Rows from block 8 of the image encoder, named by matrix and row number. Rows with one number belong to one attention dimension. Each number is 128 + 24 x the weight over its row's rms, rounded and kept within 0 to 255. All counts start at 0. Numbers have three digits each. After the name is the row's rms in percent of the matrix's.
# v: attention query, key and value (stacked) (encoder.blocks.8.attn.qkv.weight, 384x128, the v third), inputs 64-127
# proj: attention output (encoder.blocks.8.attn.proj.weight, 128x128, transposed), outputs 64-127
v.29 100:098078113137142137121102129181116155132104096117173171135151117171120104090115086145124103111189135096085095174145123118144123095136109128190127067137122131165153160155115146124142131094160098
proj.29 103:131152144128114138155153099112121105113123151125107107137107120100108107153120122123116160122113100142151140103097110103107147164095131110056132166133132076082100135132105097167095127130101130
v.30 114:126090144157092120105149126145151180126114127137151115136096115104134137157116114112128126114123126128147099131116151109121082092142128106105160149097114143091115118160132079139110137164109100
proj.30 116:148164137098150137161109132108102096162142118141110143126129140139114136088132136125139145113159123124127144119171111127127156126120129167109116107130150150144139124070129171139155147092138142
v.31 108:126097129118106129146118099080163158150102113134129123123113141136111118090113169122140102106099109148137109146113119180124122113157115122124107154102107154155144133167145126127143128159132118
proj.31 110:119177137149119132116102162171110103112170136131116136153123122120157132142141134131137150110152168123123148084140146090143117146105184134137145139121143084110081116141119140138144091093128133
v.32 107:177131137133162161133117134168163110155117115116148124149168130117131105125090153126153092158157128170153147127193142137149160115123116131159128105158123147111147144122117139143137138089111113
proj.32 104:076149144103100120123104106115120159107167137149110119133080140157125158132172081140099153111103109090114095114079148122122128171125148105104133158130143118128106135120123116139137099162125115
v.33 104:131145174120151142158102145138047139131162106111123165153128097098127162142129128125121208115137099156144151131133115109141106089140152171121142138122126140136091132110111164144147110110136145
proj.33 104:093080099166140106116178102111197110129089122145119101111119120142127095109123104120127058109110165106121124140111108137099130138118100109131121120123126115137154094157141124094093143114125112
v.34 101:146140142086159095137131160159121169122148121104151137126131153131110130131104122105125112126116108142090142106141120153111109146138142136127115078087094082129105145153114135110109112092133179
proj.34 096:120119122173113136078102090103135107128132106141107070132136117165155135127118160139121147137106148128164118153112113106153136117118099105156137178135151124135140132127144123132142112100089100
v.35 118:115111119114182133129106133129072166128085143111145096141152147136173128106119096145157133159110143124113111139133144136123113094141140098099144091155095202099161082159125127132094158105132104
proj.35 109:143162138132065105114129097113171103126137102141092138115110102140108145145126148132127131094111122097145148101133148150108167150115105147138097167101163077153100104093118116119167112155123120
v.36 099:117148120144128114165131141124142136154106185120150108116128080096091136112131110133162102161076156123142189148122145151115143118153115162100127099150126101145106106156148105110094108140144132
proj.36 115:134129153123137099069142110129142122075145088130086135150136175167156132148129161138082158109170086118102095126136130112156113136104134104126127137089121129118110123095108128159169126078110118
v.37 112:130108165156115152083132144148105156114120093118112111122109123129150098163117122136115157168125132105136119139103138136138171096136122103141111143131104093174127076146126159133084108098094164
proj.37 109:127128113140101125144137121102128109140140113132123158160160140133097128115125119131131130126134116144114119143166106107152095127140135150143131111151168175105137197089143122118172146174175081
v.38 091:098120129103089133120098164149149106097142131129116140147132129106081112161115127178099126095114149152110133130082129132133116138138120150109131112109118133112114184140131115167144139149110149
proj.38 100:173142138174169119142165095141093143153089138113126133113109130140156170098144125076146139170152125114133136122163144150110117140141123120117149152160136112123148072131122137065109122122137157
v.39 105:173121089111119118104150141135124140118157088103113139122114163118089106110109127111141171154169137134156082163111094084160151129165182149146132103149124153135088157144084163097119109125121122
proj.39 121:144139172160142134145123116149123126150090145154147125149147117139175147154156122160145095121088133143094179114127173177111110186121105138122169190117148140119187086105158108141121152132152116
v.40 097:105127082086158153089136119130129147117130117140100171114141129122164123090115147113133109140132119137122140141101133120145136122097165147141133065108142136079116124119153108101101163119103126
proj.40 113:135113189128080115151108115150104129134154097131154073149120095148086132187144144135132142114123130134100123117145119130126112168157109118130102166142136114168148098164133140150136104104130123
v.41 116:138132140162164137115125131135107139168087160113164132104179122143158125126138130074144147131147132143122095138103131176076096155131089174088136111152118125096126130102190138130117100099133086
proj.41 106:123130121084100124147098134139167114106181132144107119157108108134122132140115139162116118115115110138123165117142156101151173117137176107164132130113136124175131146160068117125123159158172165
v.42 110:115091122133156171145082153157098117113107109165119138107149125157169123169132088107123144151140119137146163092141140120111118116129141143149130129112109110081173142129099144119137126107141108
proj.42 112:102127142129126112120153097096158149158155136078132086144113132100116145098100137145160131080106143135098115141122118149122166120108145120120104128137174114149132119160133131160109117159122143
v.43 097:119146141140099133108137126149092119107104150138145090136152150099105140134134185121150126155112114096103095143159131162083146099096145090182146126101145075117165121118172124147149167109111117
proj.43 096:150128110099130100128131121118149107140142117109113180104121117150135124156137097111088161157164124144134155106088119091160110115174094177089109105147131182117118161096103167107114127151156138
v.44 101:102161128163107146114115170119112107144119120162132098121100088124106125117117161142127143125128118123095118148123103122123117083128144157109183080109142136127156102147112124150116107159137135
proj.44 089:181089131145115140167148068125181155121122140084105164146127140125152146098141115153115140138124139109119137108121167140129123145118110097127081157129139107114137146128144131093111162083136133
v.45 114:136147153144146071161142120081157144149136163154116128118125123141133131167153116112162112156107154125103126153126171106145139176097153114104092123133073130114091148127139098093108126122109074
proj.45 112:170103118090093156097092127148112127098116112104160138147146146122105107130077144115110112114135085126134124110100074147121114128143123106152176123132145139121128112081122134156114143110114167
v.46 107:136093124110115180092087142130084114122115104138128103109117157149150172068144136102112146134134105134181122119169153105098151160124134112143091129153150129149115094157148105127105128142182119
proj.46 104:124137144156143066166154126131173109119118145124148148127124094093107083156116100161118123095120119149072163153103094123148095082150113110122137116117109153098157147109091138139184117132114087
v.47 110:174124147128146064165115110117111109173088113132123114102087161138103150131099085099092111119145109125155133085117117088116128096140091099151135140130129107108150112126130125130114159085099126
proj.47 113:063138108138104161095101144096173134092188155139117143142124128133135123112134138152166111123136115124129100130107143146101131147084180118107132127137125130148098132103131136134141085159130107
v.48 112:108125105146124168106102097118103130144141124097140171124100140099152118130093112103141113157164108166179192194163166125139133132170102114137141118091155150091131134157084131124127146117121106
proj.48 114:151160146104111115131163153138144143096131101154103069131159082170084107121137131171110130092069141089077100075101091146145118116120167123108100117149109116143135119092144122154124100107113124
v.49 108:163130174098151105169135115126167068130181149106141140129144127106133135114130144143136174139106103121116138119136146142186098128113136117125166143067104097123090109133133107149103106116125164
proj.49 107:120108084168113145051121128119075139136069107159104121149138110145114141140134129114117092108094169105123102153112120092110130153153118135143094130166115170134152121088125185101175160113124093
v.50 117:141109107113158113117112146139113108173126160155132129111138121134136109133139089076115172083074100092141126097122077125130118102110137165094120097097107117126104102110139129127138131145134099
proj.50 109:089154141149112134118121122133149112085145109085118133143091140114104135092109139154123110130171149156131128131133173120090115169131114087154146165156138120121162137146121154110102111080122137
v.51 117:142149140154132079164125147156111103104162135154116157149112134146164122114132109138126124140066146088163115164148093125110151119130104145168139106131116080170123142123117135143071152100171139
proj.51 120:128092119135133156109126102100156106132097148114115109159150126109107141178133132120114178142169134160102154110106153116131119163114131127111147156138133158119139130120117148086150115134078090
v.52 113:149133175135165093178099106100128137141079116157136151100116103122181061144108113115104123080131151110161155097118116144110119146121124118142150131148122152158132128150138110141137144136096145
proj.52 112:106127104107096148079153113146142149114176133063128089129151173133067172117146115101130114139114111147145107127110152105155114100147126088136135121100139083124128166120128110120139095126136133
v.53 110:132123142129104148123149130105067102150134164137127133121154197150148112152139123088127116138139102144117147074144130130117155117140121150086171153111109105060115151118154117163121144102127113
proj.53 118:106109112140156117105086103144175151079152100103100134128108072122123136079108114147114120102148129109139106163108133119089119111118132085141097108131118124144139110107113133105114127137109115
v.54 113:131172128135141120142143131157101114188151157153123149098157109120167134116126158091135161112119154096146142133145137128132120175160139154157146111089117146143113160172155107127108112153147132
proj.54 112:140076127152153150100142107130141153093123129129093136169121143147085148122134134154122127166134124171119126156101143120125128107114102125138134119155127106119161140083120172129133160101074152
v.55 102:136121059099135106127156163103141115132137132120140084178113119103097142117138104146183165138129122156141123138141091089078171130119168135105147134107162131105144129138137120153119116127125112
proj.55 110:146129175182117113123107056136127143107092126132106140088138138148169133130105127128103098092113123092095136123105172173144091167130106088152129143130109118126149070103128135072124116096133144
v.56 106:093149150124170113114127152159117143128098130176146145112109146096105133114120087131110135084138151080135149137123116095122138135166141129154139102162109107117147105093123123133132089083073158
proj.56 107:122085102147098141138147131106164112137125150123106133162113123134129151150120134125164133176085128173132109137137112153078131116106117123114146118081155149156120141169129130126138168180162119
v.57 102:133142098165111113132154104147157166086131168098084178168121135107116149170108152103122126146162146121121133160133142182090171141106099112132145147169124101183107150167156124125105168104161160
proj.57 098:157115137122163161135088150107102099183153142165138100122137136150127090123169107139158147158105138141132124112126115101160106113155132167124149110118116137083164137096071176138142090171102135
v.58 117:122090103152118146107117118173150158125131117106128100141171127094092117098146101143137199135089117116159125132127121117141169076118124145089160170097098134133098122129098128107134150151123119
proj.58 134:123142142122149124133112113107116084141130109137110135109065131147177122097116142143108073126154132103109117102141146144099108167103136125151108114142153104115152106106141159138103082075125118
v.59 108:143142123096108119130120154089150132121131169107100140142103108083116137138094141166065123143124117156114129135140105125114164170118122105107130134100160130147142113152179145142130097133080143
proj.59 113:119122116155132137131167114141100103120084082140133129132145146170138103130141123088179134155120146116153117125128120139137079084135130158147126142131099131106119121111098141092156172147150140
v.60 112:081161152106113141150127138158108125143097112126108138135151118148103140124155124113060131150109127144131092179156153174144092127115127138123112156111106140080103137180066099165130149132116136
proj.60 109:184114138132136122103122107109123111111142111096118131122156153121170144088133150125181090119167123080135157070118138098107165100170101129109119128130137103139123104081155147095147132139123123
v.61 103:145160111169139107185108137092118098094129120130157160131134127120132115125113121063136132127142100099110119140108144110128106151161126114090133109121095120105164150094089154093120088095130144
proj.61 102:099079122110105141096126169134116137143139116163116113100097130133128124143146129156103132143109154173129119120121109140152164097073134157170108132112164151155075149165155119116117162182127104
v.62 104:152091115093128141130081134087160089105136114128104140109125108125096123153136107162142134104133144098105117074093120135106145131090145107074111099096165134146142075135152075122130119102112085
proj.62 106:132164136158135116121124102164114166153109140146162117143139147135148137093105120093136156114112118129113116170155132118134092164181138131141137164168087111092121121122102192131127125150159179
v.63 118:127119087143110124106103149123125129160185130141144123155091107146123131134166144140135117120126095134118163073122138120138127114138160123081137113153133082121145118096142129125144091146107101
proj.63 118:147129162106147116159139132111150127096086135122135144142159125138148150145107082104128158095106156130127114162110121132132116148106119140145123147089143202150093134162127124139112178120162173
v.64 086:122126110174107117139142124115090140155144139126150159106145135124119141074100142145157142148155130100114128146141162130124139114121096156126125143153140146119076140136107117195135152144154115
proj.64 088:103122169108119133122162096111143096116110098124123135142124134097129123123138153122099126126101131135126056146149090134142103098156174111186124143127148110120135132141127111096121105146132137
v.65 092:102092153138114094093148149120072080118150080135107131125084141134130106075111142130169179145150073094159111128185124105129102101140114106144101163139121131110135117098116153104168111123112094
proj.65 092:161128127115128149157132101140167169108108131140157086130141107109078104151154123085085094118111157161107093121100115116143069110130118128130107134115157128118163124124103120142111118121119150
v.66 103:136144143099131128106164099151162147141096110114112079130136133103135125134102125103106151132172127087147163109133159145156094148098127117072142166110133160119158112143114139119170129130109117
proj.66 098:099128118118124166128094078081072133137128151128153166136107129160137147140113150146169134155075112160117130143123132102145145145127118102175127127182099107086129138127137124135113122166131152
v.67 101:111156117118110084117086128117126159109139154146123165112112100127184153113173145112134113090093117135136140102116169189140101093154128146133138130168115111171126127125142128133160122145140115
proj.67 093:095068152119148106104114162156116099131123104179113087149129154132117108127075108144126128140116145094125138076113129081120156123114140067116100113129165140090130097135121133090087151120082126
v.68 092:114117088132095114137075162135117111130123108125127155152143103182153146170126113131095130134146174148107129123126090115080168112142119151130121098146123083127075169152155171137111121118114142
proj.68 095:144121168109146103105149160136145126110143160109128107112104134124134140133105139109158093148133075084142129088089140114137150152126136125112171162127147137171141103112133118132157118104135102
v.69 085:141144125100137131138186150121129130150111133168121096163134088118125121119167134106129100134104106104128121133159165162162141150182160096103141149093091179130102111143117136123145109098137130
proj.69 080:113118162129101119105151107096144119090169126106130140132147180129129097160103125156124149153136166151130152124163142146102095147089088160150122131181153106128164122113142161166119147128135126
v.70 087:155143162139169133114118150113101076148156143163115142134110124157107164100092159120141135105151145167149127145161122143135105104126105147107147208106150121173100151157168143147147117110165119
proj.70 089:131155102162095122195156123168125137128127165118137128141126132098142122142122131170099129091136145105129141137139131162157160134163157122156113124167157111129184185109127145132159118145129125
v.71 084:130124152149139128110167132175142177149127133108150097164112138131128120086156144135200078129195097074086139133137098102121145120122133147107180131162117116131113143142112083151107138136137094
proj.71 088:160133144102116140124097116080118109098136126114128165126169134133091119128108096121107160109082154186170117142157132139156117135160135121128114138095105120089129142121115130131152109125149153
v.72 092:122103145131134161181168155098104101127127147123158136149121141129134106149077148123153121173160122165115088146132067077163118124134124093121125095121107083094120168110118162106151093119157135
proj.72 090:138132127108134106077084124173178188133122132122136116086167107103153152099184131124161143127131137108134124130137139133111101062117142144124147158115152147134108095118123102132140141151093150
v.73 098:184103095142115091163129125150133129132108157143128144161145096141137164177119140157206146155132139106137096127109112138138139139118128140146137114178137115178144146099175165136120134144122116
proj.73 086:086109165136137169085139132115133137143143117122141123127140155116133132106155148149128096146135169151103124088174155145147172153147143130109121160143101161153096110172124109137155119085128153
v.74 082:138103090124142136180095148111122130073166131095135152173097138154104122169092122108131151109152151175110122132136145120105160130138138142128120100115142102118139181169104125118098157114103122
proj.74 078:102163120113155100123126160166174151166121141142087134105137162110173156119133168158141117152134104071156114132087128163144157147132144092137137102112119141127131115120132161088161158132146144
v.75 092:151125095124095125141146105100110109135080097162102111097171121137143150127130150178133134193118155092108169112134116091151122119113127124163119082117141136071104122147167137156125151125095140
proj.75 088:119158156178143172094179111117134122121167111114152140161118128157145140139156143126127093094165121119126096140135143171126102114113125105116128169147126139165136151112099130100132111118164115
v.76 093:126106167148141151126120156133165141159108136103095164169104116140090124075126140119129105149124084144155172154155133124143094133139118105110153123124133145125125134138076105110140136130139139
proj.76 081:143128091144136113161123081153135140098141138086146148115181154137171165158145096148126136157132166166136077141080135140128131123129131118149095125133106163115150142126136135120134136130113109
v.77 097:138111126120112085086124136112118101098155103134124153129155130175130110176076120117109156119103147128152177122113127126162116120086154158097120110152144137147114117122128134131082118099091090
proj.77 103:105125150148130104144139172125115138156096125124123104124095102112137155089121116138145092155119125114130096078139097132114177132128066139133125173177107099116110103092160131161166104107144128
v.78 104:106136123134097100144083106126137099136101132152126085097113145105141122159137126132149096117108130111137081099083117144123118100092178134084101126138148139162160081124141127087177117120086094
proj.78 096:125128088135121151085161118141155181136173130158131133181121134138121094117127142145090184145110137136112161163163192123120140112140141117164159141107120154137086135136117137149092149108169140
v.79 097:156153137123139154112147156142144088125129133128113115084139152149144139130098144122109097136114108124118097090110136138107126164136137113130080119060113107095103113113141097103147129121138151
proj.79 085:143164120167098098165152063114121123122126119134141140108105121100143120156163120120122152105158109100153142157128066137134091091116100107083149094144147130127132161126101137106138112165092091
v.80 091:129124176122147167136092136127089104144142129119107139101143129108129107126129139119114162147114115131167107110142171105140159130154076122136137150115083134118120133145167120151121081125151105
proj.80 077:129142130118155137166141122174098112126115135131175102128093136132117129111121135082113113130156132123082163147121097135158118132147096128156100117154182122081146147135107143128153133181141155
v.81 088:165173123137123110090116131126099149147106133143149140128127109083116127090174132090155116092131082147126126116122135095141102130145105124148143140147111205112131159140131099126147143139106163
proj.81 092:121104145122112138154132110097141117101131134136132112123121163120150134162082128176092139130138139152120146144129127167125143159126140108121091114120149075111146088138126143121089097131160078
v.82 095:130091125131167101098090130135145130117115139118108115167152123115084175127121120155148152152123127129168193142185111146124143117106148136127131123135121140102127094134095107150127113109087091
proj.82 082:111109105123123139115159090138124134134139105074110158113124133119118120112150133123134099163102162152101051179113164093152111162119144109155119124118077153134084161101122119115128173126149145
v.83 085:144154137070120101121136130124194138142138143139091088164125137123127114109187167121146077132094125119161109132119150143137106130098148148064102155105135115124155092108142139110138114138147145
proj.83 080:113122082173126137127126103106104100120156103094136144119161144110124107122095093128133153138142148158088151173161106146124140148150103106151138088095078119131105167154097106138120155137111129
v.84 086:142125151114134130166155136166128151156142163107099138128100120119086102118090097121115136135092086100154128151149099138131117143090141142130130111136153129150129115112069122147118157171098102
proj.84 084:131121114147142101126103115079117120130065101113102136109161120087124138102166133119161146112134135153146131130156117127107167115120127141111154150121087111119129163124131127127130086117141144
v.85 088:162107100114118132141133128115137124111080112160165155106160079129136105156108130147133149099133161183143111115121095120113147173156126145138112070165147120141095155107141119163161148138131125
proj.85 084:106115146146140136100135148143130114132150165107136122155109147142189178135101132153129085141156112079126114088150139173126157108096138126100117157157157161123140120118141161126142119105112111
v.86 084:122091101096134137118093114136093148144070131160104132151131138158106119103143160109121090145148117142151130139132106188150124183101140135100147105144158172133094120109175134177141137082134075
proj.86 094:130124137127123135077163109096108092096117134099148161118132128144176147163094113131125096117130177091102145127145136123122133156118102143125124156155109090119155138142093155155147105112176167
v.87 094:110143095153120120105149128129118151188145098111169127120139098169127148125108138156120122158188159145141118119101128159139140159145171091105111129113133132123124150121124091153144119103118111
proj.87 083:176119149104139186131112150115121131134124144102141128163120159132142138123140141147146132118115090087113146119146134133115086128138115147131144136168156176139142118144093142093126122132127128
v.88 084:132130120109043087152057147124166121130115120145149154123114114144131171161113156149081179109118150145136157081091129149118116150070136147096118144126096128121109130119118164134113153110099108
proj.88 081:162156128131207164096184171113089162133130140146114077128157156126126130127158126154140130133133107146161156130124155101139153115142137123169153146164162122130117138114166123104141094137169135
v.89 097:130144110130133121143154107096072143129098166140080109070119145128120118100150129140127152108138102076153167103141112085131137115137115148140102142128150095134101140108146158101114119127140136
proj.89 085:133101155155125093136110143131130136100088124132148124126158122115100118144107097109119097097109185182154113148121150157130151117100162127090182144130145125153129107110122110152112088141129124
v.90 082:130142151155114107056122162099127122142134097173105179109141135115161079186109142167148127113105154118155067179128122114132101106115201110120115126124123097116113093103162141143107119074120142
proj.90 087:155141107160126163163134133170146114128140175137158079137090100156108130085188125090123131103172141126122168093160112145144111112169087132164138130145166118160136122141114115138138129124123132
v.91 094:164117105116169121079142096148092090135093117104125105132155132125116094114107129147141105110139111109154126110114180157138131105149145149135135148126170149116132127137141099121154110147118124
proj.91 097:082128159131089094182138146108165141115199126127123153141088150121137123175135132138097136118105168151078087138147097138162101151121111100129091106126111121166105126145096153162103147121127115
v.92 087:112119140133129161153144133096161093135144134156143142099131141158174156106109126110104109121104127158120159131099145083068141157145125132131156155101102082091115141125138161117097132104147167
proj.92 090:136154098123145124150126135172098148139137182130129100147119171131126141141115136151143141138172099131136155132100128167173165126113146089104144103133165149145151135117164158093113135160136108
v.93 089:101154121159120114111121109140088113197095129140086131160144069155084113105095150157158098175140141096124128135139155161161123118110107136123136139101135171130100154141151105109141105118131119
proj.93 086:158120169135099127139157098081132110104132112071129153109130129114132105102152085116056146059114136149130111150134097128112112107120104151149092139159130093126104150121094110179151094138170106
v.94 093:103144148150131152186106160093092129129175148115120147174160133125156087146126135133124153137082102149151139106128089076095145118108129135168135144118145086113163116121134114111127151101120113
proj.94 094:169134103147148110068128125143166168119102107144129069077141091134106154089141093096135149133155125118158131125102165117121153089114124150074129109122091162120095115115133115107122125137128123
v.95 093:138137108103141113100158138126123117100130160136099179112131113131145131126148158131103156140122148126117095140102128131119150116143114150115181122181177079134147125165123154141129120120156125
proj.95 088:115115167130141094138063200164098124145131105126166121123114130147153142123073118111144099119121155106133134090158102128123115137149126159111066172138129143109143122106147090145153162118118154
v.96 106:155163112147169201165099119143084108090139160070115151125174109133115140121117122148142125138156187124128104133127161114137113123143088132163135137167142124145126145157108122115123141113131163
proj.96 109:098124156126103093130127154143190153149139117138156134147081154114167116161160177143137128112122115146139094125139125127151131145123147142113098106134121161167156130166132133149116128138138083
v.97 098:150126096100187150102181110131173169111093114113132092106146094108108116123116118129128133135140132147101141126125168141123135187122104130136106098120145139099113148146151109149138103138094126
proj.97 097:090133127132090136124105080085113091127137112128146160128119155139173167135101150171136122125096114110120102128126076170122115114097118065084106120147095135123101124118098135102112129152124133
v.98 099:128161155165123118130115154102128151114156163103110144110162076169112103121119125152127143107116095101110122115103151146138136144128143147106119129092134120134136115187140138133117106122164176
proj.98 092:145132137164127134196139112173125142123104121135141130122090188099126141135151152131136145136152147176150115148142119166103123097148115062157146130124124131115148152096153107086127141151109098
v.99 094:122129149101109139159172115153153118141094118167130100083139164127148153121113142146091149147132096120130118098149129119084151124145129123097124142115123137124118090148138090160152187121155130
proj.99 088:127143115122161119118121100093096113106175100127118150176145110113123106184127161104137123140132144107117167169149134116146095112094146141149132097133164144123144169107141178145137133153091124
v.100 086:157129127126110109112181089146157156134156117103132147158125133134141149113148140144143134136148102111141145114132188111162160137110131149102140156118122183119133113129125092119175137183105094
proj.100 080:105150144121121158160155149078076101140142098119144117156146138101123103147138129133105120151107159176114091124145109165129087138122123109159118118140152094151117185154101141165103096147173176
v.101 099:136100145125167101110130144182109140134163107131118156116107123123116135119166142142174086122153121129085097137133156123155117166167095154133105126090129123110106157163131107135133111109129111
proj.101 097:122167146113094157162179121120123090115137108122180148112140144130123090162126148125086137111128124143106120115154093143141075111142088120102095120128138133140153151153095114140113112152124136
v.102 082:179149155187144117081186128147130109145095127136096087149091109134131131142113121130116148138117069100142140143145097154141130140104125128171132156141119133135155146103107133159115127169084118
proj.102 086:148139108143104127189140130128120119123170153164117140128163108102064095116148131107127130093115155150144138162145124115153117087107158141116174079117140102126121174123143114133115083119180109
v.103 080:142120132167142103101113157102157114124161114159168087174120097106113137150178102132157143124100091139120139167115089119079138129126141164140073115115138120130112140105120144133117100091079101
proj.103 089:141124094092143149138196111162113087112125128108100112091140165112086086116110132114081144144132119120119114145135145115133150121131111142128162093078100100112137115141124088123116148119169132
v.104 085:109090119135136128095053149131155129126141125123074131139122082135112114129136086145144095095096137136134135145120140153086149117111159128132131129157149097125116123144140152086077092128122137
proj.104 081:151117115107129115124144157136123132135131163149155128137119153120129129115088122112116153122117139122117174076109116123123133162141129106125125102099110147136123136128124120133180136125110115
v.105 089:064159075151113142131146156139162147087108133125170118097141151159105158134082108095077137085120119127111125136143140113122130098139117152118135150130105095097155158153091137123079115139114140
proj.105 096:159111163103099086131095075107129122138091164137130105110081099111152100132123135120161109137131110088142115102103116121108100112077124082149117124142146135138121063087170123109136135163123125
v.106 085:155144168137193139146104157116109124111111123119109127178125120160079100148139119142166101150139069170162093127099155129173129134160145147111048143091143110151130159150161110145107110112151115
proj.106 103:125112088115090120133139090133121119119130137108147139080110142071132124119110116145120154109116154102084111157145084149110129141131098104094133106121092139071109121144084106092120108136095134
v.107 089:136115124140141124102071145182096158148116148089063173124116105099132086099166131107160137095131119086102101130163132116122134171160108126179149125154096134141070110125132110127106117148127119
proj.107 082:135104179084112112172147100131147094121159106134166106156139152177136127147103136105097118163145163152121118127125123129163112158152104168125083141124166126157161149182121140169138156129154122
v.108 068:138169129089112158125162134121119123119106163151113124104156149104144118168149159149059133143139119117178100115113164147127156131128132148110117131138155121098119079122120113156122118117122141
proj.108 068:136186146184119115136127154076126154137125127155170109140095141110141116110129104105159114119136158165142182130147103134094105078073127116151150120158148128112135099098134130110145150159171138
v.109 095:122141158114128149164125133110136165104112116150172127136124176112184130138113118142122146157104165172124167150126115149092159139113158124099181100137127103136160101125141081146130136153099065
proj.109 089:151119088121148175105122145157136094146115171077115136134150123194110179117100114099151128169132110097139125121110159123160117121154113106105115141139101155104135175107124139092129126123138162
v.110 078:121143147124124157108136122081147114084153154103119100128121177151150117088132112087092122127108128145129148107126131124131142137116157142059135147122130104145147085101128089074119105116171113
proj.110 073:138124107152122108146119135152124144157127125157114155134128083111123169123118110159119131132124159144184106137108112138127147109109103109140140102139128161076116117103139153143139163147102144
v.111 081:123127134113098097141133134117108090145159115108148148124127161124149088154118123117155167094125137126150135090104105074169161131125177138106141137115128100129111121138110103140097132149141096
proj.111 084:136132138094155140158118165141125172109123127127146118132138112143113156114139127116112105180115121136113101095138132151104112132166079127141090156213129144127130123106173151127166126151072141
v.112 098:113182155145145132102137143137138135138152116171085171096097114111178125127115137120127128148137128140138131169164117137115114129121144133151136144158134113161119139142101152137115158201107154
proj.112 098:161093119145125102169106111144137118114125187162152106130154145139136115135144129120155148102120086128163172119092140099155161080142184101142172126141153155145173144110160132110117127106136097
v.113 081:161132138174085151147107128112125144141125154153139115068155138086162137152133160203165115145110151101126112150102135110125145114107155170121130118093116118123088113134138115132095128141114128
proj.113 086:120159134126133139120152117103111102151138099105111115150137109124087107076172119084114142110166136156156169117172104106137119058139129102142141112136135149148095146120124091093148111156135113
v.114 087:144126173114134075145125123159125045110116143154141096094126119150165171121124143101101128123135115092137091139112076131129126088094136116094145123156124099123115096091120147133156141127167110
proj.114 079:137091122170158154111143148146107134137155095161121126172101121093112125146118136143132094135130156117143178121157127111134134133147149154168133139098136134098158115124125099129115127117113133
v.115 090:116144156165155123134163142117095117112142118126114112137171161101128114118107162129056149136106050099144124142168172133139121102128126110142147151118122172111130102098098133131156163124111099
proj.115 086:110121117106105131157126108109137148161098146127122108110109095132141107110171121125170142169156148139137132155142109112135106097093175149162136145118133088117149165123136140130120134158150139
v.116 085:145087114112176128095184118155091140091129101147157144062064142137146164110112100116086148125093156148143149155123122168123173093160161112111143112116181133137139145093120108156142105136142135
proj.116 081:101098170127116129153059165149164115129110141112142130127137124168068144175116111089142096138137113084135075083123134142102087153153117134098128156180110150115145132144132152093116109139094130
v.117 087:076132156137078128164138131087164138087133147130125124135080110115168143091146103120151139145087141147097126136124146076083091100135080120126136124092062133134156184130120145095093112111113146
proj.117 092:163161099134137150105131107186132128152147133165097106116180171141084106103102125152105146093144080119131121135114140145178149125132163093109138110126176122114117146114132115125135113134162128
v.118 102:110144176138155180193157149121153129135135138136116127153144145177103126099133116090132097148129130132103122162135125104137147088138136084099123111093068117124138137152163139152113104149150145
proj.118 103:127150075102088089100105077137175119125130117113136126095112087094122134096128126121129182135125083101151163115117096149103094126126092124130127100121140137122135128097113118107135122152109122
v.119 094:148134103077112158160116088110163154083085100095123069132114142128138104105166137129122157120123142143131123113119146099139157100133159135156128062179096136088158117109122100092131126176128140
proj.119 116:082072116123124096105071142118141131143135101120102128135124104122169151124100107118169108169112129099113110113091138146106107145093126090098112147089107142149112089115093146137139160094111121
v.120 105:148159140134116136116124120121159133135076152070108116134137106118098126135107141159137088137114115101128128151143136176130100148138129127135132133126139144116124105186121176083102099177108179
proj.120 104:120118164161140135155146079112150082110184143127117135165136172129138107139140139120129150140124143170133127161128128121144134146114116077147130105118101120165094172142120093151134134111146098
v.121 095:105109095110125107135096147151142146147175102175147157134103118126114133158124080078174134121123204155105121132146110121122111166107109143103087092090134139169125169133114124126111142113117129
proj.121 085:123143102099090152102164117106140119108079159108135155096152150137150154083115148176104139130146058087136148110099119135134163145144119138134093154160121102092151120097180157142170115135129129
v.122 075:128116130089120103117100147114130138112133165136169117073117142122113112139138090094137169097106136161134128094138120095106159175170127141095131116128157131106165112151130129127147111083151112
proj.122 072:122150092132129148166165151132120180160129145175147116151086148132152154098083184164111147137149138131116163147113151196108136143117131128132127159158158125124117104113152177109104154125151176
v.123 090:142129166110133092076075135110098106149163122150112135155101116137186114121147129160129133150058112130135086132127154122120169126105138118109102139136147113115103112103135125094122092079112082
proj.123 088:153121088153130149136184165152125132124150143177118106132122165133106135083137125129128133123181182130124146135124130152135127108121136136151148123139150133108121125133102141113116141113159175
v.124 077:118103155060091135156122104176123161128136121112114129107119136130147131150140134120089120101086177115125092067132166187095105128103125100104137110162117107158122107074128115116145102128142132
proj.124 085:102107137120162130091095159093078087139107130132150133122119132158119154110082108100165124136156108095099163116114086088162118141137139134131132161105127126113122141145140137134137138103099134
v.125 084:124096103129142160125113202157103142112079083092150099158173112102136172127157129140127138106085114140153157120131117128079158128096162135134152123107110131141129104134137155088076154109157120
proj.125 075:159127157105109102133202104126165121119187139130079161147112139180130116157091129114125139156150154118119089116129127134153113156139099136112138112131124173143125132126139141133140145142081102
v.126 092:122134131168116081069064147125105131157127128169158156149095105142177110118113150103167121169137146101111130111118106113123128132102095079142175121120123129091116181090134135162151112114130104
proj.126 086:165093144078120177119155127126098163085116172115155103123120131143115151125137136139121113079132116133115172129108188107124122096149155146139130154154161098126117100147141142095108075119159130